Weights of a small self-supervised image encoder: moe top_k, depths [4, 4, 4].
Rows from expert 10 of block 9, named by matrix and row number. Rows with one number belong to one neuron. Each number is 128 + 24 x the weight over the matrix's rms, rounded and kept within 0 to 255. All counts start at 0. Numbers have three digits each.
# up: expert up (model.blocks.9.mlp.up, 16x320x320), inputs 214-319
# down: expert down (model.blocks.9.mlp.down, 16x320x320, transposed), outputs 214-319
up.176:129125180128128128255128128131000128129129125130123129133130129129128128128132128128129125134115129126130127005125153130129128128128132129125132127129128128126129127129128130129132129130130129125129128128146129128127132126125128128129123128125130127129129128129129129130128128127099124128125125129127130129128128129128
up.177:128125125127128128255128128128032127128128125128128128129128128128128128128128128128128126129123128131129127008126157128128128128126128128117128126128127128127128126128128128128128128128128128126128128128129128128126129127125127128128126128124128126128128128128128128128128128127066129128125126128126128128127126128128
up.178:127128127127128128255128128128088128128128130128137128128128128127128128128127127128128128127144128127127128023128108128128128128128128128133127128128128128128128128128128127128127128128128128129128128128127127128128128128128128128128130128128128128128128127128128127127128125128088133128128128128128128128128128128128
up.179:126125212127127127190128128125090126125126124126128126125126128126126127125126126126126123125121126127126126013126132125126126125126127125127126124126125131126126127126126127126126126126126126125126127127156127125125126124124124126126129125124126126126126127126126126129125128125096122126124125126126125125126125125127
up.180:128125205128128128238128128129027127128128126128127129129128128128128128128129128128128126129121128126129128000127153129128128128128128128127129127128128127128128128128128128128128128128128128126128128128134129128127128127126127128128110128127128128128128129128128129131127143127102124128126127129128129128128128128128
up.182:128128148128128128255128128128058127127128129128130128127127128128127129128128128128128129127126128127128128003129126128127128128128128128128128128127128128128127128128128127128127127127126127129128128128129128128128127128129128128128132128128128128128128128128128128126128131128044144128130129128128128128128128128128
up.183:128128129128128128255128128128032128128128128128130128128128128128128128128128128128128128128125128128128128004129124128128128128128128128129128128128128128128128128128128128128128128128127128129128128128128128128128128128128128128128138128128128128128128128128128128127128131128067138128129129128128128128128128128128
up.184:127131126127128128255128131127084128128128133128136127128128128127128130128127127128127128128161128127127128023128106127128127128128127128187127128128128127128128128128128128128127128128128128132128128127126127128128128128128128128128122128129128128128128127128128127127128125128085129128129128127128127128127128128128
up.185:130131129130131130129128129130133130130130131131128130129131128131130129130130130131130131130130130129130130094131099130130130130130130130155130130130130132130130130130130131131130130130131130131130130131129130130130131130131130130131128130131130130130130131131130130126130240130120128131134130130130130130130130130131
up.186:128128182128128128255128128128109128128128127128140128127125130128128128128128128128128128126127128123128128000128104128127128128128128128133128128127128128128128128128128128128128127128125128128128128128129128128128123128128128128128113128128128128128128128128128128129128185128139127128128128128128128128128128128128
up.187:128128129128128128255128128128052128128128128128132128128128128128128128128128128128128128128128128128128128028128118128128128128128128128130128128128128128128128128128128128128128128128128128128128128128128128128128128128128128128128135128128128128128128128128128128127128129128079132128129128128128128128128128128128
up.188:128128127128128128255128128128041128128128128128133128128128128128128128128128128128128128128131128128128128015128116128128128128128128128148128128128128128128128128128128128128128128128128128128128128128128128128128128128128128128128133128128128128128128128128128128127128127128078130128128128128128128128128128128128
up.189:130129172132130129135128128130124130129129130129129131129128127130129128129129132131131128129128129128133130056128127131129131129130129129137130129129131129128129129129130129130129129129128129129129129131135131130129128129129129129130128129129129129129130132129129132124129129129120129131128129129131131129133129129129
down.176:124125181135136126161127123123116127124126125127106129121124124139125124124124138130128124123124124124141127255123167132124127125128124125131130126124127129125125125124128124136126124125124124124124125130139141125124124125124125125127129124124124124124127146131129140130125128126086130137123123125127126124138125124128
down.177:125129138127128130183128126088107128126127128125110124084125126129127128126125128128125128126124125119129128255128131126126124129129126128137128129126123129129120128125128125129126125126125124128125129115129129127128109128128127127125116127128125128123127130128127129139128130131096137128127127125128121126128128122128
down.178:123120165122124121141124122116126123122124122120106124112122125125126117123120125124123124124126122110127122176123161124124123125123121121132123125124123129124122121123123121124122120124121123118122122125125125125124120124122123124121093124122122122120123128123123125139124131123046127124120122117123123122127123120122
down.179:127126220148146128137127123125123132128129127129110133124127125137127125127128154134130126127123128121158131255124191137127130129133127127138134128127131129127127126127134128141129127128128127125127127141148151130126126126126128129128128127126128126127131156132135152129129128127104128148124125130129130127156127127132
down.180:125125193137138126206126122124113127124126125126094130123124124138125124125125141131128124124124125120146127255123174133125127126127125125136130126125126129125124125124127124138127124125124124124125125132141143126125123125125126126126128125125125124124127147132131143129126128126075128139123124125127125125142125124128
down.182:123127134117118127169127126091109126122125126116110117092121126127127126124119119121117126126123121110123125221126160117124117126127124124135124128123114125127108126122124119124122119125122118126122126112123124126126112126127124126117090125127121126113121129120118124136125133128078134118126126115126113123119125111122
down.183:124128138119120128173127126100118126124126128122118120098123126127129126124122121124120127127122123113126126232127156120125120128128124125132125129124120128128114126123125123126124121125123122127123128115125126126128117127128126126121095126128123127120125129123122126133126134128085132121126126121127119124123127117125
down.184:123118167123124117130122118118129122122124121120104124115122123125124114121120126123123120123128122113127121152119163124123123124121119118138123123123123129121122120121123121124120121123121123113122121126126125125122120122120122124121094122118122118121122128123123125137122129121050126124113116118122123121128121120122
down.185:128126208166172127124126124128129136131128127133128136130128125136130124127132181153128125131126129128173132255124200135127131129141128127136134128128133137127129126128136129155128128130131128124128127148146176133127129127125129129128123128125129126128131182132148195129129128127126129175124124165127131127185127128160
down.186:127126207154154129255134123126115133128130127137088141125127125145127126127129155144136126127099127120159131196125168147127136128134128127158142129127131129127127127127135129151131126128127127126127127149155157131126126126126128129133132128126128126127132156142142158129130103128081128157125125131131129127154126127135
down.187:124125149123124125160127126111129126124126126123120125109123126126128124124123126126125125127123123114128126183125156125125124126126124124130125128124124129126120125123125123126123122125123123125123125121127127126126121126126126126124102125125123125122124129125125127133126136126079128124124124123126124123128125121124
down.188:125125142120122124150126124116126125124125125122119124114123126125127124124123122124124125127125124111125124148125158124125124126126124124131124126124124129125123124124124123125122122126122124124124125121126125126125121125126125126122095125125123125123123128123124125135125132125063128123123124120125124124124125122123
down.189:128127227184173128125127124129129132131129127135126143129128126141129125128130205157134126130126129125184133181125181148127136129138128128144137128128135133127130127129136130162131127129131128125128127164161204132127129127125130129136125128126129126128134198138144219129129128127125129182124125165130134127192127129140